{"arch": "dit", "model": "class-conditioned image diffusion model", "dataset": "rendered landscapes of hills, water and sky", "train_examples": 145000, "conditioning": "class", "inner_norm": false, "beta2": 0.999, "shampoo_beta": 0.999, "final_lr_fraction": 0}
Rows from block 2 of a small class-conditioned image diffusion model, named by matrix and row number. Rows with one number belong to one neuron. Each number is 200 + 20 x the weight over its row's rms, rounded and kept within 0 to 999. All counts start at 0.
After each neuron's rows are labels from the 100 images, of 14848 (inputs lightly noised), where the neuron reaches its highest value: "top examples" is what is common among them; "peak on" is the class under the peak. Only what is clearly more common there than usual is listed. The data: rendered landscapes of hills, water and sky. In brackets: how many of the 100.
# fc1: MLP up (model.blocks.2.mlp.fc1.weight, 1280x320), inputs 80-159
# fc2: MLP down (model.blocks.2.mlp.fc2.weight, 320x1280, transposed), outputs 80-159

fc1.508,199,209,217,174,181,174,237,185,188,203,189,195,180,162,199,257,219,191,194,199,186,177,192,214,183,199,233,198,197,202,238,195,201,168,195,198,188,212,166,222,180,187,205,212,227,208,207,199,193,211,193,200,183,170,224,216,214,202,229,230,209,207,226,228,196,220,211,154,203,203,198,182,180,212,218,201,231,199,165,211
fc2.508,192,207,210,191,205,212,208,206,232,219,151,215,197,198,179,190,199,187,185,203,211,207,242,202,194,207,210,204,222,171,219,187,167,201,211,212,226,214,209,217,201,188,164,197,194,196,193,190,213,224,175,203,207,171,181,209,196,182,191,181,166,252,221,183,219,190,203,179,179,205,194,192,193,184,212,201,203,210,187,207
top examples: fog (89); water (71); overcast (67); land: green hills (33)
peak on: water (53)

fc1.187,244,220,213,205,211,212,210,189,210,187,197,203,194,228,217,178,214,217,183,222,187,189,229,186,255,215,210,195,214,220,172,235,201,194,198,197,197,196,188,183,204,247,190,186,230,206,222,187,195,218,211,213,181,209,196,244,221,205,208,215,214,200,198,194,203,165,193,178,186,188,180,184,192,204,215,235,176,198,222,202
fc2.187,193,206,180,229,209,237,241,187,185,217,196,234,193,235,221,197,219,185,216,192,211,190,185,223,212,182,218,166,221,233,219,204,202,184,180,186,209,233,166,231,173,194,204,187,202,194,199,165,194,185,205,200,168,200,262,183,176,227,214,164,215,210,208,203,213,192,225,192,158,195,186,182,217,162,175,186,239,208,162,195
top examples: snowy peaks (43)
peak on: steep ground (38)

fc1.592,207,199,190,204,196,182,202,193,192,187,215,220,191,198,216,203,230,146,247,186,194,138,203,190,186,190,227,216,201,211,201,198,195,198,203,229,180,223,201,224,238,159,168,200,181,225,187,221,248,164,220,208,230,214,222,165,183,215,192,219,194,163,205,200,166,193,185,215,181,202,207,212,221,216,207,234,215,174,202,190
fc2.592,181,190,214,202,180,173,209,206,204,187,215,201,193,195,206,213,189,227,158,213,206,173,193,219,210,211,190,221,226,203,209,181,195,227,207,214,214,172,212,199,201,205,252,188,172,179,226,200,238,207,225,217,220,217,220,208,216,206,214,173,205,191,232,188,216,255,194,205,253,200,180,231,235,207,191,209,189,203,204,206
top examples: red mesas (46)
peak on: gentle ground (58)

fc1.46,201,189,227,211,231,177,213,192,209,183,237,226,183,219,203,229,207,211,203,209,225,184,196,193,207,219,226,196,190,192,208,212,195,214,209,206,239,153,170,192,228,203,189,203,229,213,199,193,207,179,199,189,203,183,222,216,211,192,196,204,217,155,202,156,197,203,195,226,207,173,210,200,189,208,226,239,197,183,212,195
fc2.46,180,202,171,209,196,209,211,202,220,205,227,166,205,193,192,162,206,210,184,188,222,208,212,198,198,198,202,174,227,228,207,191,200,225,203,197,202,235,194,187,198,197,200,213,229,189,198,192,205,209,214,213,202,190,238,191,169,219,217,217,187,191,211,187,209,211,159,202,256,223,204,198,210,151,242,227,196,196,181,193
top examples: water (80); overcast (53); desert dunes (35)
peak on: water (61)

fc1.553,180,203,184,206,244,178,197,202,189,229,196,188,202,169,223,222,223,218,195,186,212,176,166,180,199,190,201,217,167,213,206,189,220,197,218,203,215,182,211,209,197,233,174,233,189,178,175,214,214,202,187,197,223,213,182,217,213,220,184,229,204,187,238,220,197,221,221,210,185,163,186,212,191,212,239,210,208,202,227,179
fc2.553,208,191,222,175,189,209,203,192,194,195,181,191,205,256,189,225,168,202,197,212,205,184,243,213,213,187,179,189,229,185,183,164,188,201,174,164,186,180,220,186,213,202,247,198,184,209,201,201,212,199,196,216,194,199,187,203,210,200,230,198,215,174,196,223,200,184,230,197,203,180,203,202,203,186,177,201,200,199,208,216
top examples: fog (85); noon (66)
peak on: gentle ground (70)

fc1.486,202,221,177,193,207,189,189,193,197,191,184,205,200,227,207,203,186,196,206,204,205,200,195,221,226,193,196,203,167,239,211,200,207,187,194,188,227,197,205,200,190,196,197,218,214,204,207,219,206,256,175,196,194,190,198,222,216,198,165,218,200,231,209,180,190,215,209,188,185,184,200,207,177,217,219,166,208,225,166,234
fc2.486,210,215,182,198,211,197,202,222,205,193,196,235,178,204,216,167,212,193,199,223,224,203,197,189,204,203,213,177,202,160,169,209,191,210,179,232,199,205,190,201,221,209,189,206,174,197,201,161,206,211,197,193,204,189,207,190,182,200,205,212,205,184,224,193,204,206,185,226,200,233,202,191,199,208,236,175,248,210,129,205
top examples: dark volcanic rock (59); overcast (59)
peak on: steep ground (50)

fc1.421,204,185,199,202,198,195,209,203,181,203,196,192,167,222,185,194,185,199,204,175,145,209,187,181,224,235,191,209,185,240,217,170,207,232,219,162,181,187,194,206,186,172,188,176,196,188,201,186,192,215,161,184,240,142,176,208,203,168,183,185,197,221,206,186,204,193,195,225,205,180,206,194,200,202,235,168,187,218,214,217
fc2.421,187,197,195,184,210,212,193,193,234,196,222,198,215,195,214,182,209,204,215,205,216,192,216,203,183,202,187,206,211,209,218,211,153,213,187,220,175,176,220,221,206,208,170,201,189,200,215,196,209,213,202,176,193,251,161,189,198,212,193,169,187,191,223,188,196,178,216,198,198,217,197,216,208,207,193,179,240,204,196,204
top examples: night (98)
peak on: sky (100)

fc1.228,236,186,197,184,202,179,204,219,197,188,202,185,181,216,172,234,191,185,225,209,183,140,159,203,235,182,219,204,201,201,218,211,191,232,227,171,156,191,235,205,237,204,174,197,181,189,228,206,249,171,181,207,200,214,231,221,203,177,210,171,167,182,209,198,187,217,196,181,214,208,208,205,193,165,137,222,222,195,224,187
fc2.228,189,237,171,198,221,205,211,198,184,169,198,165,214,231,217,207,205,171,206,168,182,195,195,202,209,227,164,230,190,202,203,174,208,193,220,218,193,208,236,190,226,195,217,202,182,193,187,217,198,200,197,240,211,192,230,210,185,159,199,200,214,148,208,144,232,200,191,218,206,240,241,192,203,203,224,190,191,197,220,221
top examples: sunset (72); snowy peaks (63); sun or moon in view (28)
peak on: snow (35)

fc1.152,160,203,181,172,215,181,163,193,215,205,186,226,206,158,190,229,203,188,187,188,187,187,221,201,194,164,208,175,188,172,188,205,217,214,227,175,229,182,190,213,202,175,191,245,225,206,219,199,222,213,194,175,217,205,214,208,203,202,201,181,168,205,191,195,199,202,182,195,216,207,149,167,201,156,165,174,203,215,210,211
fc2.152,170,174,197,201,186,196,191,181,220,180,157,196,219,148,205,206,196,214,182,202,174,187,214,204,196,220,192,209,185,201,155,182,198,199,199,170,172,191,201,176,197,200,172,208,212,236,188,191,200,191,220,169,212,244,233,189,203,185,197,192,195,173,234,190,212,180,186,180,178,219,162,160,214,240,209,211,179,208,209,193
top examples: snowy peaks (74); noon (55)
peak on: snow (59)

fc1.368,200,237,240,199,208,186,184,199,156,179,188,185,180,174,231,221,209,177,218,228,184,188,229,207,215,212,198,162,190,186,188,228,163,190,195,237,181,250,171,181,219,181,180,208,188,219,198,204,217,211,188,200,187,179,206,200,169,195,226,227,214,201,191,216,190,194,179,208,151,194,194,162,192,202,205,228,192,201,216,195
fc2.368,222,173,188,174,223,190,187,184,204,205,179,190,159,227,172,186,211,211,185,188,208,210,224,167,213,173,211,187,191,229,208,193,220,206,224,174,189,203,188,205,208,194,236,182,193,197,206,248,193,209,190,220,212,172,182,206,206,205,194,147,196,183,229,196,199,215,205,166,171,204,212,202,195,222,210,189,222,192,196,190
top examples: water (98)
peak on: water (97)

fc1.220,203,192,186,225,202,215,209,137,183,178,197,214,180,202,196,195,196,235,230,179,193,168,223,266,227,181,181,203,176,196,181,224,186,178,200,198,206,187,207,217,165,238,186,177,167,215,192,213,169,172,209,200,182,178,187,236,223,202,220,218,214,223,212,225,181,201,193,191,185,218,195,217,196,187,221,189,210,163,181,191
fc2.220,209,205,234,189,189,195,189,158,190,233,164,186,201,214,210,177,225,178,176,232,214,184,176,172,190,239,214,222,201,205,216,241,202,213,204,243,199,216,187,199,183,208,198,185,192,202,210,205,200,187,201,192,169,180,171,205,214,206,180,205,208,186,198,206,241,234,226,195,175,170,192,214,209,185,168,201,180,207,199,205
top examples: night (65); purple alien crags (54)
peak on: steep ground (52); water (25)

fc1.494,178,196,189,200,207,167,202,202,167,195,202,175,238,184,206,199,220,172,175,190,141,186,202,191,224,229,206,192,179,186,189,176,195,256,216,204,206,179,196,224,230,200,205,191,188,173,184,181,178,224,174,185,215,148,183,224,176,230,193,208,201,206,203,200,217,200,178,196,163,165,207,204,206,216,226,201,206,238,236,201
fc2.494,203,192,186,187,201,218,210,187,190,197,172,214,199,176,206,223,223,211,167,220,215,201,177,204,195,174,192,162,200,219,190,207,164,175,198,191,170,204,217,191,203,211,179,167,206,211,210,206,189,188,190,207,213,222,236,200,191,198,212,169,220,168,212,242,199,193,244,191,149,203,187,238,209,182,176,201,196,210,179,191
top examples: night (71)
peak on: sky (98)

fc1.358,225,199,177,234,196,185,206,247,174,212,204,227,210,184,195,224,232,251,188,219,225,238,204,136,196,194,251,191,194,193,201,185,199,192,227,183,180,212,211,237,173,206,189,190,179,160,254,200,208,173,206,209,176,189,224,187,194,186,202,198,206,198,208,205,220,185,219,190,210,208,187,234,210,202,188,179,210,203,192,190
fc2.358,229,221,218,212,195,155,186,232,201,220,167,196,179,166,193,246,170,174,192,175,191,221,178,242,182,195,193,196,181,178,168,222,206,180,196,233,203,215,194,231,209,210,221,192,180,209,180,201,228,163,195,219,202,188,199,221,212,212,209,193,202,184,183,202,185,148,197,198,224,177,180,218,194,173,212,178,183,193,190,222
top examples: purple alien crags (40)
peak on: steep ground (40)

fc1.275,191,164,203,213,202,198,230,189,187,210,226,206,216,214,187,192,209,212,187,188,172,201,189,209,205,198,205,187,197,220,202,186,134,206,196,204,201,208,209,215,207,217,198,193,201,196,190,213,194,177,192,209,237,186,216,212,198,188,220,219,208,200,194,226,202,212,219,218,185,226,221,199,206,212,180,184,176,194,191,201
fc2.275,192,289,208,169,193,195,196,192,203,213,228,208,204,224,213,193,179,201,190,197,195,213,203,206,202,212,203,238,198,218,214,196,231,179,199,206,213,202,185,188,188,198,220,199,175,220,181,179,208,201,220,184,201,184,205,213,198,172,236,220,179,176,214,214,195,203,200,199,214,195,209,175,223,229,183,200,196,197,180,207
top examples: night (78)
peak on: sky (100)

fc1.752,147,192,222,166,176,168,188,177,215,185,225,247,199,186,218,193,208,210,219,207,216,185,229,161,207,166,222,180,196,170,218,233,185,227,202,185,190,195,190,196,210,187,189,183,168,200,208,191,200,184,202,222,196,214,226,195,208,193,207,191,182,229,244,189,189,191,189,197,180,190,157,204,171,190,209,201,179,201,173,183
fc2.752,153,197,192,202,190,196,222,189,226,166,261,181,196,213,172,193,170,225,166,199,214,219,161,202,196,203,213,231,207,204,182,189,224,191,186,179,214,190,206,200,196,189,142,220,158,198,177,169,214,208,221,205,212,267,183,195,206,201,217,189,174,220,186,187,214,228,186,221,184,211,205,173,228,208,216,230,242,200,219,191
top examples: fog (64); noon (52); terraced slopes (50); land: green hills (32)
peak on: gentle ground (80)

fc1.0,190,189,190,229,224,198,191,187,214,193,243,206,212,223,184,207,207,211,239,171,234,202,222,202,205,208,202,210,193,214,216,220,223,195,196,194,224,199,195,230,214,229,183,198,227,188,191,234,194,218,226,195,210,188,226,204,194,178,187,182,179,201,181,192,181,193,241,201,223,228,212,198,215,150,190,177,232,226,183,189
fc2.0,188,186,169,215,200,197,191,194,180,217,179,179,198,230,215,242,204,186,208,204,207,218,132,194,216,156,194,203,180,200,204,204,182,199,194,196,209,208,190,194,201,219,257,178,196,182,201,231,205,218,220,186,201,198,217,198,179,221,209,234,176,199,232,213,225,210,172,208,224,206,225,188,204,191,182,197,169,188,164,189
top examples: snowy peaks (81); sunset (61)
peak on: snow (42)

fc1.327,199,177,187,179,201,240,197,198,192,146,184,168,204,178,168,205,179,198,184,214,222,206,229,188,225,199,180,229,223,189,219,206,191,191,198,179,184,180,176,200,215,195,218,164,208,183,191,194,188,186,202,184,181,172,225,201,221,170,211,200,184,236,145,226,183,210,176,203,200,218,243,211,221,208,259,172,226,212,172,178
fc2.327,195,191,170,161,184,187,203,213,193,176,265,180,195,196,195,221,177,192,203,175,164,228,172,195,215,211,206,219,228,204,207,202,247,194,187,197,188,225,213,193,242,193,151,172,204,182,191,186,209,191,227,190,216,181,200,192,190,187,207,194,209,177,158,221,186,214,216,228,192,188,225,215,201,195,189,195,206,199,205,212
top examples: snowy peaks (60)
peak on: snow (51)

fc1.377,176,236,221,194,221,202,161,194,218,171,205,202,208,210,203,196,199,202,212,182,214,190,202,203,206,208,199,196,215,207,188,207,214,185,200,177,208,184,193,227,201,208,200,212,194,177,217,174,231,177,170,199,192,200,208,176,182,192,195,223,205,202,174,224,221,227,240,185,200,178,165,213,196,198,175,188,217,213,200,196
fc2.377,185,251,233,195,208,207,223,207,174,201,194,210,198,234,196,167,183,200,187,186,205,199,194,195,212,233,227,205,202,192,174,179,206,244,222,199,182,247,167,189,198,192,200,189,188,222,186,190,215,193,197,194,183,221,207,210,184,208,210,213,199,191,208,203,170,213,199,207,207,239,193,157,220,194,185,134,222,207,195,204
top examples: dark volcanic rock (42)
peak on: steep ground (40)

fc1.671,205,182,201,223,212,210,197,190,206,169,204,234,204,228,219,169,185,193,206,194,208,211,181,177,195,196,190,198,200,195,202,222,221,176,201,212,186,189,196,193,239,183,176,230,215,181,218,199,201,209,201,189,197,204,197,185,188,232,230,238,150,203,180,211,206,198,218,210,199,223,166,205,195,201,246,182,174,214,183,164
fc2.671,195,210,203,212,206,209,176,185,208,220,249,165,180,213,196,163,228,195,178,194,221,189,181,184,208,207,196,220,212,226,176,218,210,156,183,198,176,196,193,215,196,201,223,197,217,220,193,171,177,205,185,210,198,184,193,190,224,204,166,206,187,206,257,238,183,206,161,208,183,204,138,201,212,191,140,216,191,184,226,217
top examples: water (80); noon (61)
peak on: water (26)

fc1.521,212,187,209,183,185,193,215,187,215,210,182,173,216,219,194,199,235,221,189,207,217,193,215,205,177,197,209,174,215,218,195,237,198,198,213,190,203,221,183,197,196,175,194,185,205,190,189,215,204,199,193,203,206,235,208,222,230,195,227,234,171,210,197,193,210,201,199,193,194,210,188,215,182,199,204,203,171,157,205,180
fc2.521,195,188,205,179,205,233,178,203,215,229,187,215,187,209,209,168,207,201,201,160,219,213,226,185,200,185,211,164,246,239,197,212,187,198,207,198,215,180,170,213,192,194,166,190,215,197,197,215,203,185,219,214,180,181,199,198,206,241,209,207,197,180,209,200,203,179,226,212,164,223,182,247,197,186,150,168,245,197,187,204
top examples: fog (62); green hills (54); overcast (50)
peak on: gentle ground (72)

fc1.414,228,200,210,197,211,188,169,177,173,190,176,216,208,201,209,187,194,177,180,206,195,181,191,149,161,203,205,174,168,190,224,178,187,227,203,220,200,216,186,189,243,221,172,195,207,182,206,194,190,174,183,186,198,196,172,216,209,172,213,212,172,211,187,222,197,220,197,211,211,207,207,183,187,210,199,178,194,206,195,187
fc2.414,212,199,213,203,204,186,193,158,207,196,208,189,175,164,249,166,190,181,216,230,207,216,221,185,211,194,211,208,178,196,200,204,221,145,196,186,208,220,192,202,190,211,237,186,213,205,185,188,205,224,245,183,212,178,222,178,178,212,191,220,120,172,179,212,181,204,195,188,191,237,201,173,183,199,205,185,209,160,193,205
top examples: dark volcanic rock (54)
peak on: steep ground (60)

fc1.201,226,209,201,235,199,211,198,189,197,203,216,190,215,204,208,200,188,152,245,205,198,174,213,214,215,201,175,185,186,227,195,201,192,185,212,197,173,212,192,200,190,188,207,215,191,186,182,222,245,151,188,196,154,207,193,156,221,190,210,189,198,200,175,215,179,186,197,187,200,181,210,205,188,199,224,204,219,240,183,209
fc2.201,201,202,174,185,213,195,181,182,177,218,185,203,138,181,195,183,197,208,189,178,210,202,180,182,201,202,198,156,158,191,188,223,226,205,222,235,209,209,201,228,190,186,201,196,177,192,203,216,214,163,214,188,182,141,186,230,182,223,193,202,203,220,176,214,207,214,209,165,211,199,209,213,237,209,153,161,166,203,168,188
top examples: night (63); purple alien crags (34)
peak on: steep ground (39)

fc1.157,223,221,223,232,197,199,192,185,202,194,198,248,217,237,184,234,205,198,175,210,202,194,217,189,227,192,197,248,186,215,187,214,223,217,216,186,209,185,214,195,194,183,177,195,211,196,214,208,213,193,186,204,204,228,183,195,192,198,200,206,203,143,230,160,182,208,202,199,188,231,220,168,198,173,177,195,172,208,232,190
fc2.157,214,238,231,174,211,178,210,195,213,213,215,206,206,202,177,166,199,244,192,215,224,198,186,212,185,229,208,157,217,156,190,208,197,222,199,240,205,242,210,182,208,201,221,194,249,206,201,226,184,198,212,194,178,199,217,199,206,187,224,207,183,246,215,215,212,217,208,199,209,195,236,194,213,192,188,225,187,184,186,182
top examples: water (89); noon (85); terraced slopes (39)
peak on: water (65)

fc1.517,201,190,238,160,213,198,180,175,219,208,158,202,200,162,210,228,199,203,171,178,184,188,189,190,202,196,191,223,220,225,207,180,193,172,158,176,212,200,235,209,231,197,191,185,166,170,239,188,213,220,185,197,163,224,182,205,212,245,220,259,197,195,228,231,220,200,179,159,176,207,192,154,188,183,216,248,194,189,213,191
fc2.517,183,205,186,189,201,210,203,219,121,200,194,170,208,231,208,189,211,218,212,186,180,214,192,194,206,202,201,212,209,201,194,200,197,186,216,186,229,165,224,204,205,200,198,199,173,196,200,208,212,216,196,209,199,195,166,204,191,226,186,176,227,206,197,216,182,202,225,158,179,181,186,162,208,192,183,219,191,213,181,211
top examples: red mesas (68); noon (55)
peak on: steep ground (48)

fc1.270,205,200,216,219,192,190,207,159,201,206,223,239,170,213,209,180,210,234,183,179,180,219,209,210,202,174,208,204,191,195,176,202,244,187,222,175,231,213,191,246,159,246,194,218,182,240,194,198,230,244,195,192,183,166,191,230,210,200,183,185,224,187,187,181,202,235,209,192,201,224,194,195,242,199,192,201,224,219,185,218
fc2.270,233,206,206,201,213,197,204,177,212,216,206,182,240,232,263,168,184,196,203,160,184,184,161,215,199,187,215,190,201,222,162,211,158,206,206,190,186,164,179,214,183,199,259,179,200,205,196,192,192,188,191,190,147,172,187,180,211,200,210,190,222,175,210,216,183,195,220,183,203,192,201,184,221,220,203,203,161,226,130,190
top examples: snowy peaks (58)
peak on: steep ground (43); snow (36)

fc1.479,183,175,205,233,199,186,217,173,234,204,169,204,211,219,221,195,215,190,212,182,203,194,218,206,207,203,191,205,201,211,190,189,207,213,181,198,196,194,190,199,209,183,233,200,202,194,212,200,210,201,190,207,201,214,201,198,217,176,188,210,185,207,210,170,197,202,234,180,194,206,171,168,226,205,197,186,224,197,167,166
fc2.479,212,194,203,198,214,214,234,205,200,198,221,179,198,226,209,184,213,192,201,188,200,190,180,208,194,162,219,192,199,212,166,229,221,187,200,186,203,234,195,176,194,195,253,209,177,201,198,196,184,205,203,233,189,217,159,200,186,226,224,186,205,211,207,171,210,210,185,224,194,200,167,164,201,203,185,187,187,197,156,200
top examples: water (79); red mesas (39); dark volcanic rock (35)
peak on: gentle ground (57); steep ground (43)

fc1.398,210,174,221,213,224,201,214,193,196,199,193,201,183,229,200,222,231,194,146,187,175,201,181,206,193,189,195,191,186,216,228,187,206,178,252,220,225,219,204,213,200,185,235,206,217,193,208,201,192,235,171,188,226,231,191,214,194,201,182,202,205,176,211,203,204,182,179,211,224,195,200,234,172,184,185,170,226,186,188,220
fc2.398,187,166,209,203,219,195,184,192,223,230,209,226,224,228,216,239,241,196,227,189,236,211,196,192,177,185,214,208,182,239,189,198,213,205,197,225,207,215,196,196,206,209,184,196,226,192,205,177,214,200,217,222,212,234,245,222,182,199,238,193,192,190,191,184,185,173,208,218,196,211,196,212,214,212,202,206,212,192,195,189
top examples: fog (71); noon (60); green hills (33)
peak on: gentle ground (76)

fc1.309,179,227,214,175,215,192,182,171,212,199,206,194,212,192,197,222,178,195,190,199,221,201,182,181,192,176,241,222,208,214,177,203,190,194,210,212,226,197,211,194,204,225,216,180,209,157,176,180,169,183,198,212,183,180,197,195,172,195,207,210,177,224,199,215,175,224,183,199,195,206,189,189,189,223,196,219,198,238,169,196
fc2.309,172,243,214,222,197,199,183,200,233,198,172,188,176,195,206,221,213,212,211,191,214,216,170,157,210,224,179,203,193,205,195,215,230,209,240,157,211,236,207,205,210,187,182,179,211,183,210,208,212,200,196,201,179,189,232,216,204,199,202,215,228,230,170,175,182,160,190,214,216,202,183,211,224,189,226,187,190,221,159,196
top examples: sunset (93); terraced slopes (36)
peak on: gentle ground (60)

fc1.557,208,204,193,207,180,194,187,189,195,179,208,208,215,215,223,188,188,179,206,224,175,181,196,216,216,232,205,201,171,226,206,211,184,229,206,188,206,173,211,204,195,188,225,186,151,174,191,208,191,189,175,190,199,180,208,201,195,190,179,204,217,200,201,202,194,200,172,218,203,181,233,177,212,224,225,215,257,218,209,206
fc2.557,191,196,207,188,203,182,205,206,208,173,174,204,207,194,195,211,194,221,209,212,148,209,210,190,196,200,195,221,210,153,245,191,165,158,201,195,199,218,181,212,189,189,194,174,187,189,226,190,198,206,188,156,223,219,222,200,221,201,155,226,195,201,197,215,169,189,202,194,191,177,163,194,203,239,189,205,203,196,194,199
top examples: fog (77); sunset (63)
peak on: sky (100)

fc1.388,199,171,226,209,207,187,171,189,225,208,234,166,216,188,218,176,178,208,202,183,171,187,207,213,197,173,207,200,206,194,215,189,176,204,186,190,216,155,210,180,211,203,181,225,198,191,194,214,208,208,226,171,229,178,220,210,200,174,179,210,184,214,187,184,184,199,165,225,195,204,199,210,182,216,218,205,214,211,216,200
fc2.388,186,226,179,179,208,193,187,175,203,220,206,183,204,230,193,207,202,198,181,207,184,193,203,194,204,205,198,192,205,183,187,193,212,186,198,210,183,190,196,185,200,204,189,193,171,205,184,184,206,204,194,200,214,185,174,204,197,194,212,188,199,185,245,219,183,185,184,195,185,205,210,156,205,193,205,199,199,184,183,206
top examples: night (78); sun or moon in view (25)
peak on: sky (100)

fc1.366,228,186,166,209,210,160,189,220,216,180,233,191,168,217,189,230,207,225,205,200,216,206,196,186,185,189,248,206,195,169,185,184,214,177,224,194,245,190,186,226,185,182,196,223,199,163,199,201,213,219,210,174,181,204,194,140,208,193,200,209,180,208,176,189,228,186,204,198,188,226,206,195,230,201,183,217,198,172,198,194
fc2.366,220,208,190,200,185,193,183,222,243,183,175,211,223,212,190,238,198,215,192,180,178,189,174,207,207,225,185,185,201,212,200,200,196,196,209,201,223,220,180,206,205,203,187,217,235,215,195,192,199,225,172,150,187,209,189,214,208,198,228,206,171,218,225,232,183,180,206,187,172,196,218,205,181,186,213,191,225,194,165,211
top examples: snowy peaks (39)
peak on: steep ground (34)

fc1.226,206,209,218,178,199,194,185,196,199,214,147,246,200,235,183,200,182,174,182,218,231,225,196,186,205,184,184,190,193,209,236,222,201,186,238,228,210,192,166,237,202,181,190,217,214,216,191,233,243,197,197,200,203,191,175,175,220,190,166,200,189,215,183,153,209,229,201,219,236,223,207,192,188,184,202,185,205,210,232,189
fc2.226,183,238,175,224,205,163,227,186,193,173,209,202,215,233,209,206,202,194,193,218,201,226,225,210,199,200,202,187,213,186,185,150,232,238,180,214,190,223,173,195,204,197,178,172,220,187,199,207,229,206,208,193,206,194,262,228,200,176,217,215,198,197,190,219,210,193,201,169,213,217,222,183,191,215,199,221,194,196,198,192
top examples: red mesas (61); noon (52)
peak on: steep ground (45)

fc1.11,201,211,193,195,191,220,210,221,201,185,208,205,206,260,173,226,205,206,193,227,174,188,221,232,181,205,195,177,187,203,211,184,189,157,190,229,208,191,188,196,223,191,190,211,179,206,194,186,198,191,215,174,191,218,252,207,207,183,192,187,213,172,188,193,221,230,182,220,199,218,164,179,207,195,182,200,168,182,206,193
fc2.11,210,228,219,208,194,178,215,201,183,188,196,202,200,249,163,255,209,200,199,181,198,207,196,206,211,216,191,226,204,164,205,228,216,165,206,205,180,215,203,189,204,193,211,211,206,201,197,191,198,200,186,186,195,204,162,206,195,184,270,182,210,203,172,184,202,200,209,187,161,202,157,146,205,195,223,204,222,198,219,193
top examples: night (80); dark volcanic rock (35)
peak on: steep ground (46)

fc1.406,223,210,247,262,161,232,217,154,203,188,175,185,203,216,205,180,231,194,204,222,189,208,210,192,110,196,235,189,198,194,189,216,179,190,218,205,190,188,206,192,248,182,192,183,193,259,190,199,173,259,212,231,188,212,217,226,189,217,203,197,192,188,215,195,190,173,207,192,176,208,208,199,229,203,193,214,201,186,199,179
fc2.406,198,237,155,186,236,202,184,183,212,201,218,159,184,232,216,175,189,227,192,152,204,203,194,227,206,217,191,214,215,222,180,195,224,186,213,182,186,213,177,192,193,225,230,147,207,178,199,228,197,219,189,225,187,223,194,197,209,214,178,167,211,215,205,194,181,156,177,196,188,204,208,202,226,232,191,166,172,222,227,216
top examples: purple alien crags (35)
peak on: steep ground (32)